Weights of a small image deblurring model.
Training: soap at rate 0.0042, 9900 steps, batches of 256.
Data: 48750 training examples, 52.0 epochs.
Rows from block 7, named by matrix and row number. Rows with one number belong to one channel. Each number is 500 + 40 x the weight over its row's rms, rounded and kept within 0 to 999. All counts start at 0. Numbers have three digits each. After the name is the row's rms in percent of the matrix's.
# convs0: first 3x3 conv (model.decb.0.1.convs.0.weight, 64x64x3x3), inputs 0-7, a 3x3 kernel for each
# convs1: second 3x3 conv (model.decb.0.1.convs.1.weight, 64x64x3x3, transposed), outputs 0-7, a 3x3 kernel for each
convs0.0 118:509420531524433511530448502466525500456504485471495507544451465461504493504526452503527498490541505491490502498505496517473503501476493476485500490514498469488472513508545518454529549511487514453526490560493524480497
convs0.1 095:514481502539505487530489502472485520594389550500506494514502515416505509508514539509527515525359514517387480497495495538500544510481515530512481486610499558542502499458493568502454507446503505527505495537476488481530
convs0.2 113:501500495475511488494541503440466501510506528508483499509487487522537507443521471527522482522533536520438495501478484505477484558544453486491478511545509444401486523565486501525467518471491528606476487523481506694499
convs0.3 095:501513490497514507498506511497512486427483455514535501501510507514517453501581464557493483554499457514494481521483489558557509526564476511536463554553500482489466495565471440450477524487503462664455478521512495359466
convs0.4 082:473529506491672642487568547520494492537537449520471474423495491498475530477505522520447449495539498507497491454493452461436488463573502458495496554465485546481503505466576495512521501461526475463532516589463515494497
convs0.5 083:454516483462675660445582566485483485436523495474505519501512512446446448523490502502505513521503440500548517483540536448543518487545480487453555489446491540473515536415502468449428526447414493513471517423523480506487
convs0.6 089:483435460492495480509490513501521524524572477492470507510433478510531537511530511494529518518470512466513501539447531524533522535460523494541518472514493508550515523444495525608533501473503488424466522479488523505485
convs0.7 078:487474506505518514512475475529531458594444523452527507536504480500504497507458469496496538476480445558494625450522509477426463467487503492546508592507481488512458495439560517524369486483621516473572473511472528434545
convs0.8 100:502523508485467471500509488542310520583373469514613531501550475423483463536503486470467499503522464525512523529468486506470471511566495516464489550531434495462450498481517519445405495502533476476529537469482481520535
convs0.9 115:494512518481483462533497512537488560495495483546514492465534450493478518499573496500459488489514492553520488567582511505499494527533513462452464496494424551478502468608529559438478499526501476569522499345486419532500
convs0.10 101:513500484506503530494495493503512483456643440495478417462452485534440511463549522475491521440503540497502419510493484433473473494492478463540478497548522519514506525471476525521463505509539519368469459571441535432465
convs0.11 124:505503479487502468489485486595457512351601458523406483488484553565498614453495527523466478448451467457524480502524479518506480501447465526518460590548429470553476448510472506555451467472471480511516511517491493474535
convs0.12 092:456423503532367385564374426524543524390533488514492465480528532480473475495483450512530501531513489489408470485488450474425471480561486526491455506582508501443503477487501519494485510517560520507495529465484471471510
convs0.13 106:499512508505527467516496503498492525523475551502508492492509507515482451529506514496514542455409399412439369491503517522494433529468452488482495466520511465507465502511581493596493470588499506484503484501512502492449
convs0.14 093:489476491478522530484484502517458498496530503509409504513443482512513472490529477523532493529537466516522479558441479505460469532504525539555507522536489524512510500452491492554467501505462529433508461496506502741478
convs0.15 101:505507495447503483480495509424460467407464460492512494511521511448520537467506532537532528568611502489513522496514534385527561528494515529534493563523497467491513467462483473441523511507475519462517507489494453521504
convs0.16 087:454544490502680544472549523480499508558426530503457512527532489501486445486514507457518495473499584480532493443517510563500548506537513497480519501458442502477486520532486506487636522513519491554482507554466527530472
convs0.17 099:515475511501526484507505505595508433493543529473468549422532473518573561463520491471520518481547502506532481471448477495541464506477491517471505474456501531484500517523537475470612510465475521456528437612655473495506
convs0.18 078:504460509499230390545407437539516500485456475504510554482608468486530495472491474517526503487562436482500529497506477487537525447482471481485541529474519533517525496523468544469551531501491498498554475469544471464572
convs0.19 087:426538476475763548431549505586533446619449523471479496478458471507521479508505496492514460563443497503499436485535489616450539511521515501432447508505435527443461488457498472424554497505500521499486530479553499555528
convs0.20 096:517414505512428481504437509522527516477526515527513450474422523531494521507439550567486502505527502567461513522494551548539513500478504554435531507470500497402488461503490554545514522512525520458503520399504519526480
convs0.21 107:483510502492548523475555500422482494470546458449416487518393443471480493474507439529504466492518439504471449494433525475532517470414493508558505533463505496517492489475444512517530473544504526479422488546473494445505
convs0.22 111:502491494509514497516486494530658468537374532544464499466461475482511516503558484505491523495494492510545521485558482506547516521457465498535546532528454494551519521448458524554540503497477574421474501511477528439417
convs0.23 107:497505497489487518496496501500497388484499471509514539428485517484432488489525459500495493358565499578534553485533479409531474530548493571510516566522502512464490550489487542522497523528514555478497520461513495526472
convs0.24 108:490532505468556513498516509456503487592444414511486509497514490460508579489529500500539513453508460501462488520562525489550522523575490499493506471523516551567518517464522470424502460481474487405484502453468541533456
convs0.25 109:479464489510495518504453472506507445441473497458498462504539472505522537426517464547513585563491509560466489519468454556521523507513475523560518510481479548533493420411497367505476447576476547560517511499460444468420
convs0.26 110:502501494496506500513496485499453495459467529513608507489509540537473485487461516527524502530589521487510549502526534477460454514495464512513473485518528471492485510554503504433442514535484496498497530398398546465458
convs0.27 087:518491479470507549520466517501519534553565471457416488534496527517496544481503461455533542514460571528463504482499528525483523576477494531496519474512582437433550408444550474526567496475471471452480471518443551455531
convs0.28 112:492500480486495499493477502501381524520425514507550551455533556382511475529502511485484581491430641491529563509512457415558452483506489496489456460405471505524505534469425532474370502493537498501510517502498522476532
convs0.29 109:483502511502523520498490489500529489500465518504499485531591491537575459515524473506463502465452510490440476511507512479520537535515503502482503521506526517510494474511525496520540520568534500505514467638613514636594
convs0.30 109:525520510515461502505418517435527521512547570493489559502547492506523465492463471533546544512522510517540539490452485475479472506404507540522524560505506516526489525489510466520504537516484493515524419597555475515541
convs0.31 098:482544508480538532473523505496337512573483531515522538494542531520505542477471508504453512495458555497522506555444519526451555492489538505485505499497510526506507546508479528509545495561508514502535472507562500412471
convs0.32 087:495506525489518500474575494529563542541508474431492535484449463466505542490494440505528451480534487464478429497512537443413507476552521516512501466473509479427504498458509516402523524456502521443529506472493491536446
convs0.33 112:492526488521452521510502487491472538503598396471510505469455467490630581474514476489472500485527555482495585473483517518555471564522550506538492457432508509459542541518515441447425469526500499466469465546532501545509
convs0.34 118:583408434550384446504486501484493598492466478548505522483521469442503483483492516511442519490500518560511556526479542507502493438461461467500509500485516505490474501499527529534527507543509512527520477434438465442435
convs0.35 100:497502513488479543512494515498492521522611427458497480460519484534492551490536499494531485453523435465542466484510490499508466491561502492462498535486545497477527484626511482486418485542499504641577502425485516570463
convs0.36 117:528513495503518492525535475520535438472571380517532548485505528541425546490538469462480494415468371493488521477511474418472483521483489530552487461525505483504525508532480519561304479540523516507484522508517503524483
convs0.37 119:485505499476533506485495508558519478445341562498534536505511491521545521532498492519508507575506545521605507484511486505530466486430486490478515490525535487509490517546497467482479476497513480438481538700556518388499
convs0.38 089:487498493543510498492499486456425416405717445444446444502495481498470457498530474531499505454443470491423462485525422508458576515512492466495481504497560481469545498433483524498446505499528473528506522375484488530517
convs0.39 095:508526518498552527508528513449424499492505461486467490465485455422503528489444493491479437457488437493457422470464503434492487482477527489476515472544461510511535538525525522469432498512490544476548487635480496456475
convs0.40 098:474521526496508504500537509526467499603458464470554511468431465520463512495421504498486493493519519491511559522463505574430481478520504524540498448482492470480533461434491490534439509543493522463486461599558526498511
convs0.41 101:514490498479499466506500477551509618509512589501538541519447541522431470493487485490481509495506472513483507502521517465568474522503509501534493591458525512563443448476539465523586458467507490475477528446467465496514
convs0.42 091:526477506534519477530481507501514497552461480462543457484549497460515436483481528499474529569496536570499454498476464536483497499498458472485428543512579480402488494516527528512447524560478455478458484516456539501549
convs0.43 101:518499515481501472519521495512548489379444540546530510523552546445467510507481539499526496469516528476464470523518543473520542545461576532503460550368466544501416514515497536520406526553470480497483483562524481413423
convs0.44 095:443619473430759545434607513483413536432554480499538478530499447503454506481439480470468511486465407468493466512522550480573465494490510512476497492579473499503482511530496471472438516507484508520534492488465503418478
convs0.45 104:486513474498503519499545479514474521495485482507487518543542477585493516491562554474482532541530521508484477503459497479447532469508436462489515443488511437520549510480516519483519527588489500549527487429531512516468
convs0.46 065:520374479497655721447452543539502533539488521523485489493501474512515538477494562514505502514515521494520531469468516520542501490551530500450448473528446449508519553570587547550543521521519502508537475459507501522513
convs0.47 096:493503502520507507504514496467427520514572490502443488480544479483519517491500513504511471491471511508459498506501509491531508503473508481462487520458521513592503513508525498471511515477525500605482521379481543369458
convs0.48 070:380532490382759499370443481524468452491518447482496488549535490484550465473526488523439475518535542541512517471458503464464475484465521480505474452489523443460494480516501535523530523517486513475496505477486509544476
convs0.49 087:500494476514535540511508523530497493491537493482489491551536550494552506468508490475462494427455479485468470519517511508458496497495537555501510452514552467527489511518522506496502503507506531386475476415570543490460
convs0.50 093:492552487489610584489545541506498582579526468473486515473480500473510486498514477509455511521442602474504529529464515611561529511506492484472502471517524501503497523439469517445518501421501538458459517540513477493512
convs0.51 071:460489518452673463356559510552485525621527412500530536464508444521466527513475521500490433515585528496562476450447493525509524506564575486493489514501503516517524522595520526466564506484509488426502470521502530523507
convs0.52 117:500516483492498486504495474500550536487472546447509487484521486513467534492529517515497496434413413479438437508527476468577527489558496485534502528492510471501531489468453556574601502477455494497504499462484514491492
convs0.53 112:481522503477601527516551527491486558460538619446521458446455449445524440468514496516496502472515560496476456483509533508566596468506468456467491531500516513521510473497493514500637518524541517505498520498488500476530
convs0.54 123:505493489519479534497478504510546462587542350491567528485518534534438482537511512498513524468528426467535404487484522504479516537463561504529471496506458486479515502500500487561667458547533518465499482531546518505460
convs0.55 121:481506485485506499495511499459446569447480525428500530575548471523494492509480477512513488501471488473423490520517510485454494508505485572496530501485507453519509489570472521591455508519489508480515532590530502557506
convs0.56 074:542482482511539505490498506505457496448544457466490501497510521520512514480548465481492488469511588475514536482484468437467527499517524500482508495462541511560499476459475491495473487484455484485493430491515533524473
convs0.57 102:500533507527515460496530507556558506602486495470502494477526515556531519507505507580489497578398499544500516480483516570491483501483534510517507560498470474467489537483479530547398487484494515500506492472498497521524
convs0.58 065:488499487489540512496519511507422492495596545522477476490536478452534536461520482520498519542436595532539481511481545549455550515554509519499525490488495520529468527505474498485534510512513496542508536426500463482515
convs0.59 115:495504488509473493490511492541477450533523481493527495510506474527536513506526489492492554484520527508495521492458489486494517523517507504474519534605544512538566503508499460465480515492511503500475523510519517493497
convs0.60 088:493477480496462482490475488561556529602525479519459446427456516448445437515501468489512473457491521440458537479498565504477550481490491486539502439476519516548512521498520546468540525520517479512482497512482500584458
convs0.61 113:522487450548458484508486502487557469516503491477494496458552485496529506404568509520455482469561496493450527498465496460492526477552550463474480520574470502516516460484440547470522462477476534523496529478522521559553
convs0.62 102:495499506478462533513484502511476511503588422528483458517493465419511526515502496488480474510513491535491515536544523497519530531528510526473489570446468540507500448477467458425575492530483493527530479468485508532459
convs0.63 089:486483501488502507473502520498458500510496483489533487491505500530446551521492522496559536378548637508518572488550526468463529495516531528530511532597472516533490497468485444430391474486481500481476487597523486443500
convs1.0 127:504518483492467537459454519478532536481480571507478567491514477531523521549484473527490492466538489493492489490575534542521512533477472462565461495513531470396470501519517454535460457498487480530494494460502457563514
convs1.1 094:489504496531555395507476492515496553515558414487511564488454492471396502473480506478559468503589438483492536484512450438477457523467477561440535509396505491527495475450486414475535505498515499488488487515497516495500
convs1.2 107:498482503483499564485480485504489511521500517488506509495513525482554509494595488501485532530402547469316561490470478512452513532519506505447513553419494518436503495507474466480432522534468466482491493574479478646491
convs1.3 091:512492523524495538546490495493470512547567523501439531538477473561586490458487513518488530503464499496399521510472500508528415475479468524407522476407481481370521462548477531593522494450524512542518486502560510436481
convs1.4 073:465537513445441454511475498492510456459415516516500540542515522521567511522443516487543460517478578530439500498504485540491458519502512521521463501495514536430514498495494575590529544547506537461539509482484459599500
convs1.5 071:485451533393402557490527496482442516532498536515535499509483484555550479525631523470585546566489430484461538545507488482498562510551481496457507533533490514529506552518481565502555476568487550551465578545477513516487
convs1.6 115:494497484511525522506528477517440472534482502478456487535614466492559500517518473532598442534557479503482502514569486469509456488487504504601430460550466488538495498600509485568492479477469437592481497454482503528518
convs1.7 091:512499480512508562433483546477492508534469486546561495477453479492456435502494623490587511488451419546608507527491517504532502499504577502496486465485468489508488444461490544599531451500513505549483525447582550497501
convs1.8 100:545489483480479536494429533530472510531527459525628485482490476496426537454424509481548543518481483545488518542440482509513511547520494523505508492445494485508471505502473586654513474523524469442471664490410473505474
convs1.9 110:544469509507402533471454520510466557471487578511504481496343501488408491539491495450414526561467556476503514522423574493469527502526552501398576505414496516505540529498480486442442524477537465448455470619533507504535
convs1.10 095:526507503467505517526459479506524506525500535495529472476438514543535483469486527487619516421516509532483514477472507530521507551454514475530464481479482517439511496457530548526381479523428508463482437509457467490478
convs1.11 096:495459506503456506439497522479522456445461531525482527523515531468467478514438476493486474438580510495492504511523545525513499512511529479515487519496491517518513480491498625474498527470488482539473465567470499452449
convs1.12 095:490499486477479495503450536513502494521487446476461425528520475491520509475439491538538512558546564538465542540508509515475475512427544500536490504506529535435565494493446554490522572520528444582512519516486457583464
convs1.13 106:521500542494512491496503496500430551457391593551549525520458440554517522492475497481488568498479543484504471550493487546469521505528499496456545471471542515489452551573541549514565499524452471474557499515477484488483
convs1.14 099:535550501465513487496503493524469471520487491483454457517524499529505495508632490514487529486576530504447453508489495564481517554512480473534442451529456496584434499554481535518493560544485476594540463566536434623488
convs1.15 093:474518502503538528540485495547466493499475469629519506508535519459489486469523476509475521673395404534501505501491539599484544493534548518470541447467448507473477481491465457606593520535518468540502561453535515564542
convs1.16 074:517492514465312454502461492501481497531503510466456472446497472555552523503497435467426507569519482519531536479493510475495464511444526487434478540471404449430482519552512422516415468466501489498438444528556451511522
convs1.17 110:514474520476422478464464492498599476493448525506389544469430542484489523446513500460537459534524503513516485484539489506533464491502513445525514420501497473519516521479539533511517536472494515415550359415541508502514
convs1.18 088:550472506530484550480478473491442509481552526509504509513501488412534502496469553519495505460425535454547535531514463464501520464477475475514511479507498455514465509475428464548423499503550469561492414523510520450507
convs1.19 073:548446482475385531493532496503552486540520491483539479499474500482405481552539516557568506503485476531506512498456517461547472489491517512504500484531507539523490480517501444559539470483496527518532416467504485466472
convs1.20 140:484475486520518436518527446473477461545536532505525435518495518486519507479469546538467496545621541503536469471526498459533472439526490518565530519572491535605564519514536525445551543473513484541568464548561527450528
convs1.21 104:511491520517503571508448547504486491462478483549564515492536470442489523511566484567481478558472459562568499581505516508397527473481520552535538489536548524609493519496503481453529532557533398606464521499442489453532
convs1.22 108:545390503528462506522531514463510518493554486552486524538510504483485517493518495517516495532437467491514527551506498544433508511480508523511523515459449476422462531589493491440492504477490556601496567614500509468458
convs1.23 106:471492561464508513463522541547503462457516497456569464497467537557470484492495481526421499421494450504445478499437495465482478511455515498459517404387527457473487500523497582506490516559505499515512480468475524519466
convs1.24 101:492479474525536500479502529502515499508555421486593515450450529419492506476473452513516477546550422470453512531480501440470472490489511573491469556574512486501509486514574415463490477514476479445556505519513498529527
convs1.25 169:542551552517540570502494527486521529543544505486446481471470560448506511507495507574536448557559491505501406500469491515487489495525478565518447538536506537475481454435543527491523506512536524578542525549477449535436
convs1.26 107:589494545512525535512519495522442501473510488527525454461503461454465462442452509523496491468475533505454466506515474512528499463484551529568476458501503542506471533512491526561499483483474521545493519503470553498538
convs1.27 091:446526464455501512503513512510527475550496498467517481488547468511558533452481503453406490460529453477477476499504499448485519509469524516540479501538532526476481497592494424481516428465538522458522548501507518522540
convs1.28 103:488510488569537538564529542466494485480516513513469523478508506521515530492504497496510517457486493452552536489496460585541525526488494517529475490543524472486533471485481650550479570543545506531521484585520476504482
convs1.29 111:557467476485509506494566491518501501469559526506559491482539462535467525568486472593554502501463449466457526537561493471491479454446510543563482485493498421395500486557499510467517486414465427477502435461578529472518
convs1.30 107:474513445505428458502458471509508533504528533479479513460480456510477504524493518527537553541576468501554502533544553522506503512517482509508447502554467459479443495514480490487486474528502498468547441465494492496456
convs1.31 084:499570477523463463470491488481458504478434550498473490539480490433474534492433511477491529451448515489489480539475508467540525542515461478483474487452525503528463489481501465451501509421440473531538579492431490457473
convs1.32 099:476417466471503467486508490508505497389472513492497532501560512481523500502490445529567414472511491556438482492405507471579504410574472521498511509489509465425488522530540571621470462549497499501510452514509491555496
convs1.33 116:501485531530438541471500507523541526583457432479551486525565491494488508532561591502510491493483514504484456499526462475503443497515479501560490462557514500510491466484551493501506505503462413468536480427548517521521
convs1.34 105:521510451510539479541568505508523471553512532529581505450453528477508508512536520494491454512529513537511435494523566580555504562513491473533500499485476499498518459483533487485503542553525536524474419500454394428479
convs1.35 100:495443523502536546504576534519523502442460440532458474466428523452472482490513518500429494377522480512462516503454501496544427495532473497416549477456548485486511507460526516528438442416484528487500525495450510475461
convs1.36 093:510509537525577613512508504518506515536495427504466483480500473473506495501528536507550576546462398494506580489500518517556542524507501514500450540541497507523440469439501561532626498466533522467568537481432532536473
convs1.37 101:487446503463438465512518494490466471493498466515496464476445488464465489497483505474500499502511555493507452526488525507508513510533515505448541494417485518601506515507475498479560509465475519484510418419430501480479
convs1.38 101:463535503461462495536506471475493507434345454425433498498517492501443482465515433481523514525521498580514504489521534513505508552529505461562495513513466523604469495522516516550507545521474516466530465573567458563522
convs1.39 088:501581482431513558481496473504551491452541511505488480531511470530448539549475505521529487537490494502546497440581526527483527482531531508519484510490526521493511503514488542464474552473531548446499552456466556484525
convs1.40 091:498533494565499526531514494499486509470462466500487531512601517540523418515471519495421471395442434481611491462585482456547424504498520481584481488567538468485490507490507511471456503507507472477455424486498541509542
convs1.41 121:431518498530361555537443539510506504430584477467573455506508549432560518390581474473507534580476445451516449502450524532496495480468503506438517437580439493547486465450512466426531479445534499532509599449472516463464
convs1.42 105:501510543483527499483503522553470520494560515456573495433436511532580508577511504442483480457392503526519527454531513472477551577501508529461532477490463516490515531448522561450559461453502451478483517502528515505494
convs1.43 101:504464539485373549505496514486499472541554557518487488493446488618591542483436524492470518495504551454507486498422507510480506480511501530501469532496548481497519442443479599476459478466502499527531548453538516473509
convs1.44 077:437503485509454506563465493486482537512571537487488489502538487466514496475377471466443503381576541411515462521540530511522511469407461512538501430541460458459495447467486507491514525485521523469525537494487517433480
convs1.45 131:499554455504455479520508492488492529486408506494540477420448502435492519447526467518559477465552517501521522518496508459452515512425502484482515477461509524476490504476510501549513449540479532497507533483509509507569
convs1.46 088:466409527470480497509550508500506489453476466475501498503436478509413490453488472498505475445552476515492517509484501487417517512503536504533537458489525467524499491476532538465507543445497478547486492505543424472507
convs1.47 089:449494509505510510499468483510529481526439499467508476494534499531597564476498515493439504531539482550570479507515485495540519522533509501360483510550463531521514517500490528542561513494530510560453507518515520464541
convs1.48 092:523526553479280545515466530502501478507468481514484541469485510550456513545461512552497458510541481517493499447499489526507505490426557474567526488470543492471549548475501536544476533540494492471466464608476477518522
convs1.49 107:519487463527543531547518465495501512508417481502529466530498511562454528571573468492529485483548433440455496512473473503526510497492461473517509452446515528551513556477514533487525455448481478448513549648489596481594
convs1.50 084:492462517513445523561468492520508508581498440490439540499477505422541492433504480473508483544506454508560493514485490502415483509553467513534544570552542553541497513505476495594452497494516515520496512455510485471522
convs1.51 080:487435536541426548470536527522492491517410426543546493513494503466534444514514528451525484426492562467497506544557511499444433542509497516538524495537512533519522486483507399565458494434488487508470521586475572555518
convs1.52 108:489478475478527534484482463503482516415588518492517465437527480459571451522508512561519468410556650529491455488495500427515510478506497476537460542538440507495502571507456437417432530507505512573478351597512503525521
convs1.53 097:501474508495423440466506562487515485490503611476518471512481548547439537540508540521487519613504708498466462479491478477521561489448507440519473497516485510544515487456504409447545476517527500476494517560556520492500
convs1.54 110:505471456448437437552510493503407507468416456509446527512482471490457471501457502535512530507463489485509534528569486472549500516518491535493503560554539489507509486499488398430452514521526476577528379505504492519483
convs1.55 107:548431495521490568492498481469476512485527502499536500541524563525512506499575515514502481503453503527466490502497493501448498510557530508490546569590543472513503519511498531511492497491487488450487495434498476473517
convs1.56 064:517531517500509452499548478456483497479493549453499522498471536469457487493492488475508509452535509478505498524499544525629609509614560525457499464501506489534505527447519484471434472470509479532482547505540511534549
convs1.57 091:486452476523508520519503501504475500455496490436457533481513490468451464536519483552469519290504467509538525478568505419470499486518497510527482582549459496528492552528506553392458459462473511470492374558528444517511
convs1.58 069:478515517473449510495469511492499522563517504501446539525453515443452558480454486497485457501500426492509488463511529542508538490465457528480550425590562489508494576429462425469472482475473497492487571597500446478494
convs1.59 039:487438464524475508460494456543529504520498443538516507509503509525461526510465507536498514545545489503520482459467463441507448437493476470568470495381473473496493464488478471529523500480510510465523457563454499467496
convs1.60 097:540500512532422512524487533515543486557503425542539469504453495446645527482556546509524487476507489533491511522417486522425468497454492478468491505510543494454500509469462471561497474485526543475518507411488529491470
convs1.61 112:486538517490541500490517439515470519488477415460438562523452576496479518476504470510463487500531528557486466487404476473433529504450538487461536465420468461460507480535493477578464533523452472483494507414440508534492
convs1.62 093:474505508442571462523528513508509504626483388508513528498456516497390572546484459497544470596532549462544518486505499483516500530512519477509494450482412547492479512490487420516534520525537510428474542491521506435466
convs1.63 097:494485471484557466488486539515519492362440485489524472516516525529548500493513473488462449349468597510494451532500516551508480503468533512474486480480461463449468523536531690547487510546494486521448490378579492525492